From a checkpoint of a small masked image model.
Training: soap at rate 0.0025, batches of 48.
Data: trained on simulated stained blood smears, 3.0 epochs.
Rows from block 2 of the decoder of a small masked image model, named by matrix and row number. Rows with one number belong to one neuron. Each number is 500 + 40 x the weight over its row's rms, rounded and kept within 0 to 999. All counts start at 0. Numbers have three digits each.
Before each neuron's rows are labels from the 100 images, of 14976, where the neuron reaches its highest value: "top examples" is what is common among them. Only what is clearly more common there than usual is listed. The data: simulated stained blood smears. In brackets: how many of the 100.
# fc1: MLP up (decoder.2.mlp.fc1.weight, 768x128), inputs 0-63
# fc2: MLP down (decoder.2.mlp.fc2.weight, 128x768, transposed), outputs 0-63

top examples: spiky cells (52); no large cell (33)
fc1.318:503543578531473467459505475495540554431506550440560496503500512488535445529547495516515474553561555465472495455538511501584466473485475455421473417545549489572472515554518493506507515543509514
fc2.318:498535536500433500456538547477449510552522478531500498464480497487513561446536557471522503397595485527480445491498497569508512544452473459512505511562445514460542511451533486455535497585426530

top examples: lobed nucleus (65)
fc1.257:515504475409501440451505532523519517525523467499505462542507499451533528563492523454506557578473555436496573442453572442528495550486495507443484522441553512527500538460495474542443538550622490
fc2.257:495596508537531502519518477471474506494526541556453438487430459442471520572555515501556486513473526448574471483483410489479498490542494488472496479535466450531578424552500458532555501500388496

top examples: no large cell (39); crescents (38)
fc1.461:532506560517511459542528513478472456494478565551506535521443537404509536503556430519544477553475531586481482556477521528526479534462479443419500549492491511519494461410497508470523500507543470
fc2.461:508529494495477497566574458482498559502536451522490587455478584532524449452511471443488493512577467530486517539520525497428535553575521532492513515481496527464528543462500518483462468566444610

top examples: round nucleus (45)
fc1.371:518521539461529453549509475505451423516505523501520535470484473498479510528438452519468401523417517535486499506467429455480433492482471574474521592493499596512535469536486466510553495493498495
fc2.371:464465479532421465423492518488545539432462463541504472554510471502507489467485559535546514528531522504444560466493488569531538481577475414486465476477490523514492590522398557525516455475489559

top examples: no large cell (44)
fc1.95:495433548475555459432452441478496443462501456518527539518500520510539542529516456540458453501501558482480493514458491490482572548455430541477514463481555475529551443524513453511456534512513429
fc2.95:488566401563492500555531572508583530491544513521494452503555517536427495476444472455500548479535477506489529427516478519556498448493536510536538523546535508523499516513518503505493519536510530

top examples: kidney-shaped nucleus (59)
fc1.34:558512527451536528474547443509536516446522534499514543480457504491459451567467456520533555544502521578543485518478523528530476546451446461502548509445437595529540525521499482485529517497475496
fc2.34:461517588443442455407443516455471480492501488528473553490528454496523451475510495463492500487503525570524437522554506487538485491483469530508464438534506458525505524521445459545474501555520466

top examples: ovals (48)
fc1.657:537506533533477499486519455509476489491471509570524475477452520448447524553490508493515571555408490543504539464421482517490523537470435555423496543530487496482497541498548561504519604529553546
fc2.657:457467507485523518498475475502535525525513554441487517450515509567518492485537406524532455504588515513506554482513550555527434504538524513560432557535557432463466480423474463432462476470500408

top examples: band-shaped nucleus (68)
fc1.409:534499464476484499530529485440500528535402513481458455520467488489547455511491506523574564483536474505534480517517495462458578578455502453511452528552521543490495546480531525478516533510467493
fc2.409:540456502429549489463509431541454498552543463488527421512462528551518536446497480515559497575518436441515465472529507550558499529519532557504513483465460508544452508488464545454543478439528540

top examples: platelets (79)
fc1.707:569482478570564467530478517516456424462595493550527482533452483424533532570513478496541525535478590527520546532486555523489483495557463521460479509528541497566516498515501467526578560488497562
fc2.707:445565503441543481508508461545602530559473503526479528434572492529479562519513511492530483448496498503529487450478478483515467438479508409516510529490517439509474522473530508474447534547507505

top examples: lobed nucleus (48); band-shaped nucleus (39)
fc1.540:501525473576495514567503469453494437462494599504474529471471510496470586481498457481459517563492523495508436503595481537490525539556508503581445475516493539502467531491454445540503474428423485
fc2.540:400503470456537528445443516507516549482413470457458492568516525510537530529462460519568544442547533442521498397485532561492528477478536483445510528552523507496461486494453527513519509562516487

top examples: two lobes with orange grains (83)
fc1.539:478510501386530497405523496553548493500615549507476484456530468488426491463543542476541536542530513480533486432496459517528570497474413436477486566454477470495486438493484474453488472489516556
fc2.539:470535470469467470532526453480555551559543479455529434438509458533526573436557610570464485514424494555459477462513538434484502535509496520544509489517515523492506521537509527451474516541536506

top examples: two lobes with orange grains (43)
fc1.745:477502517479560453477439481545538550486430542541502508507543478464484517487450482524454544468465519545485487522545502459536571505518509545428534522559466537511545463470550387487472476491439475
fc2.745:532502591478445461570484530472493510660558446456497456433494573532468536514468456449476490464480492552501467499476548556488477546487444522526559520463522466483514468510430534498519480493544461

top examples: ovals (32)
fc1.84:547526538485440484484543568543545422499575461514528481485526468527452517526513465527500537469532481551444525536532434544507461458572497519520462524436503542403486518489466446512541533462567496
fc2.84:455521460503461547529422471522372532450448574497482536483611513463520432499523590536515484566463500497487475512452496456540515469464503498491494496498513511513450480538512484499496486515444506

top examples: small spheres (66)
fc1.601:557496527430488506541564436528443469489522462483449478455477468464557488501532496461515488444436542496509476514495418570535485484497517451517435493463568472478559514482438491483422542470470524
fc2.601:569447504524548540511526514544395450550481529531409538462535409500481494482562485443443490482466530467511448527443581520492495463469464505554468521514476482545477494540550495528479555478524482

top examples: kidney-shaped nucleus (96)
fc1.454:435537534500496453510450537488528516519517520540467452417509575392477442488505517495412554517482506484521440468493465479438419500469486543512430509467488525520459523486495454521455528467550523
fc2.454:471456481537509508492448437495455502454475460499599522605491436612517466492497504519505484503550484493487480440482483498544527486478495476434484452593488533500524518462481531488498564470478550

top examples: kidney-shaped nucleus (98)
fc1.308:554525561477553460508569444553546475607529517459468454532532574502478444491522496576430556450487546493529469430505524500473539524492560522465448470516506438516493445440502509563490534573500492
fc2.308:480498454565549510513382452519516520424461499474558461505489449474499473511466534511493501526487497498574550482403512532475468472488506489511510452558521534427529536486438476488500542518523529

top examples: crowded (66); crescents (40)
fc1.451:452553500492510454466574478536469541528476480408458555492484503510469498525515504505502509528587465532491509543467430505423515486425531480552539471495474474424483485484477498529530447491501478
fc2.451:420524408546546578490530470538538460417521557515530472560495464489523534514462502572534515557522522465496503517586488475498477473488407546517449475538486483485519455489573469476461503580473470

top examples: discs (44); crescents (41)
fc1.743:492542469534533484523531527470439491467559519472517456485470512462477505498539511476508521498513553519561396476560484549509452475526477549491499535513497524503460484492465461493527544517476520
fc2.743:561468470565540488421490520538423485554499541545463577563475515522551457522521570516513433546554496541520537508444489458504573506568451528499479493481514484552509493481518517435582490474539533

top examples: crescents (38)
fc1.593:477574488486616495519549449529547548537542533519530524465489489506493492496542505548519482602503420531485528464467465548380541532434543467496506489454523546499451445511520558462460475547554519
fc2.593:499494456503510433454518473499497565548470533495483543379472527364553553483446504468428536442523497490494541492588535568560486490493502523487473454553519469487518481507506499514515545493525463

top examples: round nucleus (61)
fc1.467:521507464486470493600497533502501517467503542475530519444463438493499597492533495481508532574476523474474465512533460518488526544451473517533536453480471570535465482474523442553531509496541495
fc2.467:560538548491509554543501504454553498484439412515516561535469527500494476452499423526571513521484517587505507459490503543498549488503575458585431475505561501436466538518496491470491532502530473

top examples: crowded (85); crescents (51)
fc1.462:460568450513483515510567490504505491504529505487508472510510560527544504532487528453448464452500500441491511490541545479454521514487404517466547443523524561510405582449484553467582516494537517
fc2.462:496473520494509491505424543536510536513458531440478546542554410494414525434562506439562547485475508517471494520450498518583477505521563465500495509508492472538526492544486453539553477497503504

top examples: teardrops (39); no large cell (36)
fc1.586:505525448517497563503495500416524566562472539536488501481544454386555516453490497504531510474417461588461460467570527595559469503496493560517471493467466531492469552515484513494506534499420473
fc2.586:490531521441492465494518487464490471488543485528500537506483493455501573418543527486526500472518510513432465525464510564502483456579480570449514496473475513532565509572490541507456464525517552

top examples: dark grains (44); crescents (37); round nucleus (35)
fc1.36:527433540454484486519432588483539524516500463591536481555471499454487505490566474540540471513555547550508427457569540484500479478518503522508536465497497442418514596557545459586464434490478480
fc2.36:502502499489460443517489458527381445502487535491499524447482535524518525612546487497490506536460463395508477516466551554488501461517530472469492516555546489513533508562489482540482508612511472

top examples: round nucleus (66)
fc1.489:469466506492577525458489593537443554534518515491531524512524607439470477523535475482532463501472513499469538510534502523456517507548523490462526539510499533609563508547506557523534463488505557
fc2.489:422553428550483484434489442496571468543475512487528561476476544566494468581484526537515497486520489528509468475439544521524447480446501551552439498489572539444575526525443494425503527504557500

top examples: ovals (85)
fc1.244:520478481468494484397521558475468488410473550530502486533530549522508464449506401529484568520532478509408536542521470480507535516493478454486391540418453506501539558479516523449410528472488495
fc2.244:530520505522464545584490516488559542534423531523528551444492497494471454534498527489494482545442542489554476491479548470497450453541537522543527494540553495549485525461540499546555430580546532

top examples: two lobes with orange grains (38)
fc1.663:442455498467515493469517493588552500570493506535581485471493503549524453526505545528414469525443450441532471506531514499502492476560557456484542589595494555483442539471461539532475528419482552
fc2.663:458507544477494555500469504480465547490526535552456517527538492424464438512447451497650483449498468498512503477422546467445507437411543533494477497505496453557518521496523493496467525500476498

top examples: no large cell (47); discs (35)
fc1.427:483497544472496493463480534495492501509455542436519463469537438550486457510484526556521513519503455470506520501472470494453427505549512508453489479448464450466415559544493562429502534545544457
fc2.427:460526507489552512457489550527521533487507588547495485503480481513484449493493448495532501481546518487557551504545514595512524525524438502433551489525422512523495509414456454514513448442536502

top examples: platelets (91)
fc1.152:486427478514539484509510445501509422474478438484541513534506529422486439455492445458496485518477506541539483450457490524502579503465428488539551557523556584534532445516496439469476565522492474
fc2.152:540605473438482438492488510516519508596523524505484483453559511498432561493541513474445431515441519502471521498441513551563444537474485533475510521398506465456495558520460531528483497502546516

top examples: band-shaped nucleus (53); crescents (43)
fc1.746:475583461407550502527453529490548559510520483452510499467489490470470440531503535528446571451549459491500543503515459526402507500592432485512494544520499469513412561507485482489540468565477493
fc2.746:492433522496533486512551473526406490507537498566562464477523557471526582475540453532529505556487510479489546451545574522520507487477539493442500469523531504526499485458485504473520525456375447

top examples: discs (49)
fc1.378:535492455530449535537508539465440489580562467510507452526521523494533449595501497534486416523551514500471505538456502543527507602468522512507577530492552483476482583495462475509473490511424514
fc2.378:548438474458513552512525520533530457434493423543496500489442469492483529417499519492501514473443534510491448553552436456445520350540489502505513569502482520413449505543482521485550461490509475

top examples: two lobes with orange grains (60)
fc1.592:544436550561529501486547500446477526597470516594516464516458462470508502566507453435483574497465538544481504487527562504465480545514461540491574526551481458544481460490492564495538484507461490
fc2.592:568507464421537504579486511491453482527494520453445513546511491516510523535508486556545430430578468477511505512471534472496496430472546521535496508515512534439493533519546502565409453473483494

top examples: crowded (74); ovals (46)
fc1.214:538465522540496425517527507508481433512556543575497532459500557497513492522484518459523436527489497483520413461556517555504466476569486519496411398534538570517568566483526506516523470489496444
fc2.214:507513513485486539443508460475437550569491473484445536497444463437557479509448404531504518416503487554507390566509545530514539397502534467555487502466528502485498596497494489478464437527448504

top examples: lobed nucleus (44)
fc1.475:451503453495472503466506503608605469503492560480524426457421523574451492520529525434518535478487431554445502528577488540461436501454451493558510510529520509476511429465509472534458552453523495
fc2.475:484590612500518544489520491463622510536529474504504496520519493500515476431558541448456436513533572555542469445503440520454421487526489488579506540502528517509517520456513536472485499551496473

top examples: round nucleus (78)
fc1.644:450483467437529528519483497410490512415487534474489460485548509547525426556516446497494568547523465487476515481493403518521467505476478509511459413497549432566483509509418472541482520470529541
fc2.644:519514543425510531539600521483542513530526496550468519449397403549516529513507523484489436456490521507477492547531450467483523472475538513443525544502419493505517473582574495549510504561488466

top examples: platelets (83)
fc1.66:480498528448510548487476528488489535512474471509534567522391434521520510498517430581607528500526487488526510539468465536497502533560402515493494466463471535499522417535489496414474513514511563
fc2.66:609550526475563439518494459479506466554501506481489457490494402519500478438482458549432546452542520485490499493455489471451519513536492547472409496551496497502424560500531547497503433516488459

top examples: target cells (42); spiky cells (34)
fc1.197:475498492471452512576520449536441479493580535562513424509469474501494595510426571513555494450546479480556510444533431545445467502472420532475532486487530483523567461471570492496469519416482458
fc2.197:514496488498537500504474472463485566521538544415439574470544433452481426542500433517496559494500478574518519559495500495551559552482571514525489494454480511452457509499478437479518544551589581

top examples: small spheres (57)
fc1.504:529502507536452480560558455512514488493508514528558469504559437540438548554471494478504528607507453562486480494532474446419584481481507506606499459517506514467498534470422550509507456554403476
fc2.504:496561451507486507477463499482450463436474506472587529476519534476511509536521582532456545545480461574443477448591489492592546508433436489580524485467419520460494573446436539501511468532493521

top examples: dark grains (40)
fc1.597:490509514494481519498523519512448509463465549636501561442560476594450585465564493492462450485483512504539480500491499503497429503461546495434492503487455505518435496524510462535458470520533425
fc2.597:550486461500545526513580474419546501490566431577578490478444475505534468531479488570520479521502533475485553551513516458477496425386599543489528524463442480475496509479552527503493559500500493

top examples: dark grains (52); band-shaped nucleus (36)
fc1.174:596547549479482467505534595480532413527541487420574496450502541530526453560511496511465531502448500447523441456480478468596549524521438482508561497492472498441545487522491452518515518531492504
fc2.174:414400534557584560516510486561488542456498471520489421558501473489452524499501521500468487532532412522458528552496415533472474491522496484437481485445486469524461522548536469473514464480546512

top examples: spiky cells (37)
fc1.375:508562494493447510570427553517450441405534498430488517505446520475530462546509527435493481513561524471475497434500465560519561487486568454596526502500547554482479446520528512496544484465505426
fc2.375:535507460537478497447451522537461549526547488460468540503494476489492521426459477522512496522529529453512476526533529535610463590463562454491508536572508499521550553600520460516517500419419525

top examples: teardrops (47)
fc1.300:491516539471524469533486537516532491448447580472521541510503491549450567513553509488573536540431558451427537548501518473430533499551535517452425426493459526515517520495496545472507540531476510
fc2.300:477456508579545438477461502491441545485524574516509534527551496439462464476502552472495460414433509529561470455495443521550467431503435511507532460451462544547524483499495450443550514464560525

top examples: crowded (77)
fc1.116:508515466477498456506470493583506562464518476483515496497485507488458596500541547503579505518440513465417501488520531480435469545483465485532451544520511458385488495465530446529561516510452530
fc2.116:446471443454459513521498568537520510575473555529451487486472436535520508495559479506501527441481477556546526458510465459503570464479460456543483483477534527502442426483440491498504541538420548

top examples: small spheres (39); ovals (39); no large cell (39)
fc1.43:526531578494492511449497543582564538591523500490519562447468420511510531495457457505549484461514455442530529496482581536492459492480505450499474598461520469475483500464530529490474505419568496
fc2.43:492521497523455528535510482531531541458493453455525437521532439492515454565476582433507498495532492448443534444503501418484502456429494585516578507515499511486488489532478459460497509509517479

top examples: small spheres (42)
fc1.251:507471533463501560497424418510502541514492533458463463471502441503509501463482483522446458543471572500508465507497516510451483545531498548452578516479507442497515438459455561490429521511415475
fc2.251:501466491491510508529514482540474471476501523484466504523467520569526563603477511533586564520472484474520533500461428491531495495448500445513479487510511567524518555411469510569515452556518504

top examples: ovals (32)
fc1.437:513481487469509512552502454494520426504509550503437452444537477446504555486455554535548490479452530468520410468544560417455549523475489528547514458583604488548452510487466519473492503503557456
fc2.437:504437430501499566459437522530501536442514596488453527452552480507490389497488572584560490462484542464523521483492447507527542492500510443474456524488473508540447508502511481495523428518529528

top examples: no large cell (32)
fc1.127:521512527558510496448547527519493570499528569460513507520515471574459461462529513534473587511495460475472474489428461571462461481463546468407482484518457531461536526463561437567506461451507405
fc2.127:507560454522528464524515596564497481468525492564493402513505579482510607524428514476482517480413556489541514549491414474468548479456434518469482528495512421473448496537528538506504521522490547

top examples: crowded (65); crescents (39)
fc1.16:534509540482521603482553489508582442523487500510553489547524458475446544509498465469465511491528526557467510496494508556514468505422520492534454475583549493531439519468596550482528425536492481
fc2.16:560434464484518478457472481465452563524492403514533544484489519490507477417510427438490509429491450540510497450410562444518459491522520546493509517521471561489490539517391604554452540554418530

top examples: band-shaped nucleus (92)
fc1.484:476557498550522527525490472514480517420461487534498450564511534466525447539501506460500466419493543505591504486503476459497483504486493464489592565493503538422480410478497490537545493493495541
fc2.484:508435445508465491569509563572497525508459494474489466427519492543515480447576450520471540518496463443561468520513467490572479491525523475545578454589502484528522518559449479512515560529505524

top examples: dark grains (42)
fc1.356:497552445521487524539525508499510599493513457526508477482419509540517551492398478464504533444528542448469518550500468533506511480498525580485503489502472533597455511547484474529527438489497487
fc2.356:524532434485545548473467469544457549543522588529564548508533511499462419556535464457525513465509433496468523560503488485479474524449498480532427467563521518493504516533539507516445526461510559

top examples: target cells (35)
fc1.200:564460533469533520530495540511552523516545477531473545479449472440528525540493483554407459509486487456535504452418505431513529538577496432399556515528500502518427521533515519504546517523497586
fc2.200:497614410495494481537536492524544458519494461475571492457536520516456518505496523396517567504578495526468520547571510564496526440440508496571514514461436532509553513485503514500459416507474442

top examples: dark grains (51); band-shaped nucleus (38)
fc1.669:464493485559549525597481464511486495580491541540539466515566506498490476470455526498535490508594514544534497504523535527478480573478526474520423403445511467455448541459472539544563511503450527
fc2.669:460511552498577542424461476496503504519541478473457502446497467533471523566548508465534516497461551397513475533527532460433444529464514536497527517520516514502485597485523493540447470474473529

top examples: dark grains (43)
fc1.485:499435523513461559539473486487486535521514551501515431481515520513446441470493507523521539526508477482529502423466497545546434473521468537531432566513452544530528460503520525592446519546511546
fc2.485:487519542477580517572525504528531535457521479518559481557452539466497490513516512515521396453520543522443521501553473497458533517485521462405495452434526447437473546566540425468433505440469518

top examples: crowded (83); discs (35); target cells (34)
fc1.39:496434552526414459487456526544540482562548511547548529453544524536505456594450469537471482475491478433464472539527493574545498497508555466550561490486444486493485428513440532506436497470455442
fc2.39:471514386491594520595447546529456434478490500459501514545539489591506582495510555461472507522503445505480528485556479471513472471507507496556560496472446558467562461520565477534489453539533478

top examples: no large cell (43); discs (41)
fc1.181:494507503553550502497559519446484575558426464503504528530437495431500495501507523461586518457473501473534473511509526545484412530561519425535483445553413458414463452496437616513505490522526576
fc2.181:476474441488509524520492507519527413465541474584469483567591445546444467458543481539461484514442508414481507545462482482483535514508483528499567480483550465513433512485552491512457505531475517

top examples: crescents (83)
fc1.543:547487502489461507511537538459462460441526592479492501522561523486463501478517459422541602452494535484421469520531481559467522535525416507525490475458519515593529473491462539509491470555482486
fc2.543:520523542498515494460476454512468482508500498488491552538510444516531500479556537444526502593495447519489578550516471388539475483522532458480514513563457458459495477456433444564485486476457480

top examples: ovals (35); no large cell (35)
fc1.344:475529477468450498513547475618549457511524529499485565543492486519455511526508480468462497469532505478548484514505549547483439471490483537507527522572515526390480496551455523562522523449426446
fc2.344:475458439502503477455513593495468480455466543482530452462490497454535466468476529571516436593483523437498478484484502478533509544481493581495530521520499471420489447534514441535463472541470558

top examples: crescents (66)
fc1.71:521483449438505542458511451522536482497475491539512512491503478562451475414549486526507464492451485581474455504590485544538521532584527506403519536513443495485523463547453541532466508475472465
fc2.71:469501536452516459515517535485501504495434584467441485459547513539507485516465586485473468457519550427512466484440457537460506482446493468535409521502470449560489587552569557474487467541500516

top examples: no large cell (41); crescents (32)
fc1.293:481439495458542481474487417479549482514481547524545542479524519486513506622464536475501497520550523547505482549445559435501578463500433474497467514472491518562544486511531523426498490533537498
fc2.293:539493479519570505476453546541417530521557475502515552513510527494451461457470467492525491523504487519440498461576510537484521530502540586494572466492514525495525521462424489578532543461532526

top examples: kidney-shaped nucleus (49); band-shaped nucleus (41)
fc1.168:543571539525536546499512469537518491532534546508456464503520502554455451503463456528468504432559495511538483566471524514479443574491486476534448524480514561536486486487507468535539509484509530
fc2.168:441400436469469497494424477511497420476454490468525513518558502482514485477473464525483512499496521469517430496499448479468487457505463510419459508479486489551522543513467536406446511527478486

top examples: round nucleus (55); dark grains (44)
fc1.479:461520431472549487492508522475557477407480432456490495466440501468477457485456476500569518537507470546495472491562456509494470558496581487505480470528577544547425505513533512548523501447509510
fc2.479:585431483396547559566516547395516488572530487471506520484459462483555508578470478561441501470467514509510520529486456473515540431464567532510574532514521500467449495584481486544459501459522461

top examples: teardrops (36)
fc1.17:515530500468539479510520505378508504526492543453548585427538512465419522446532483504583538532605467545511503497483567507450459534531484440453561553455534514483457519444483516550506433467544513
fc2.17:580450534500428523388528536519551488497565477575527466456449448528504496446547491486510544466540501464542505463525563527517537503476469551530567435510530476486476528447514501525523529486487426

top examples: small spheres (77); two lobes with orange grains (47)
fc1.665:510520504423532539547497507517446510483588564471514480564498497546544597498511492481459543419502505483457527490545477499437495468534513468502489467498465528524478485501515549490467552499543484
fc2.665:534578470491572494585505475475545462511485610559507535550502558516473506495502559470528557504433480470528467451465553516515475457476570504492506540464492577524432604452492445475492540462483495

top examples: round nucleus (39); crescents (38)
fc1.311:526494552539503476489445450468453528491525598517518456402495546432558511475542533471556455520496513479539497421499486521519466462477505518488598472483500506594464464513544479469500514517479496
fc2.311:486518500503506521459514549474520570464553494560459480477474434472507567459516470568480609529471523515533421531534490506482533533476504546491502435510461497472513515507467466581565475508455443

top examples: target cells (63); spiky cells (33)
fc1.75:550386442524451518548530452509464492472478493528436543506515540513581499560497498425518573515489496516562481562452470531504505503454487475496518460502502509471451465464492541452468517508473536
fc2.75:514517536491512480478509548579539464467551416477500440529524492510443488488444529443509532553492581537475449476514517492497522524488522550488569510508504512455488492482463450537525496547558558

top examples: round nucleus (52)
fc1.709:524579486467497479540556506497504486487516435546546532488545521492566475533491490492520548469496518448484508499472424508473486460433529438503466519468504506449490426484481552526537476512508545
fc2.709:481529471527509578530482545563446479504516557483452490544490403499500522535497518505495458516502552547545545532557482455478427550528554493565465492470461480543444500499482545487438419500551485

top examples: discs (47)
fc1.142:502509498423474577554477515460526457482496569559481505512472503489500547509535474547575507468566560508523480463465463409477561501474504527543525471504554472543456579490465511463530551456504492
fc2.142:506535498560525491554534472501554461537542509449431464461485481513505484436464500469472492478523511516574561493557471584550492595534422514466521462412521440503462525461536546477493477578551497

top examples: lobed nucleus (34)
fc1.111:515515471423438529573483496553524470519484492510447522515536435511491455500458502516487482460459512381508548440439459448530491495509573514532506472523446543456521475501480492476395461469546461
fc2.111:500512476522513474500515517461479465496475522549539467466502497482543494425556458397568571591519425554448437531541483565460512497494508373528531459418506510539450521510512523505568514470466577

top examples: teardrops (54)
fc1.553:496455513522447492548485523480536576467558482505573509498494443467574572550518504432496508530465533448544430513502515468518470532464455602507507479600457534572445469497460432464518551440526434
fc2.553:486488532502604485458547492510447467505358513529459531463450567508460477534507514544518442514501465433521472469515554468446472499518553435464401537508483536475526558542473520471502481490472513

top examples: spiky cells (41)
fc1.60:499492527509505535444495526512478451408532464463510548551493445518515465541547530483475458523512550427505441492474477530533531466471504558509496538525466559493423534474518423510494487473508571
fc2.60:535440430498503441530533501490558495532492562516492478470467470569458552422516496518481496496468523507469488489518505480522486509503573428481459491502521514463579446468483480428420548511477447

top examples: teardrops (39)
fc1.763:601431467516441541550516463560562473473581557560457510525466503471432498460593497514465488549513498458525538558436525495519431522579485453493465498549478578512445560498527552511523556494481494
fc2.763:558484420509495450470504525462472458501466497464532460487534428553511445507484510480589470450481534541513460533512468523443529454442494534448489468466526541576580506446507486456496447534518534

top examples: round nucleus (51)
fc1.45:515525463466534505535435559562521466449506428487514526583465457512409445475455507567509550505504500530469544487458518503485471493500514490571452507496480508491517414463490536507430485456476437
fc2.45:544461603522491557480558446443548486484499562590467445393471505459542458524594493529570481561467545491503452459531436509499469501494494443538529504529483559488476537490534495500486486561423520

top examples: no large cell (57); crescents (39)
fc1.213:490527503589486522534395588498521488455545615524515514436521493550574523484517442472491472461457515522523496495489465465530510506489493460532486520502448519510468476572477526451468475537497474
fc2.213:498519462498450542492487502514492510545439460450511496503477507558464505469509472497511552582503481498518512568518523497527458543488489512474481500474550484426499557436536463459525511490582528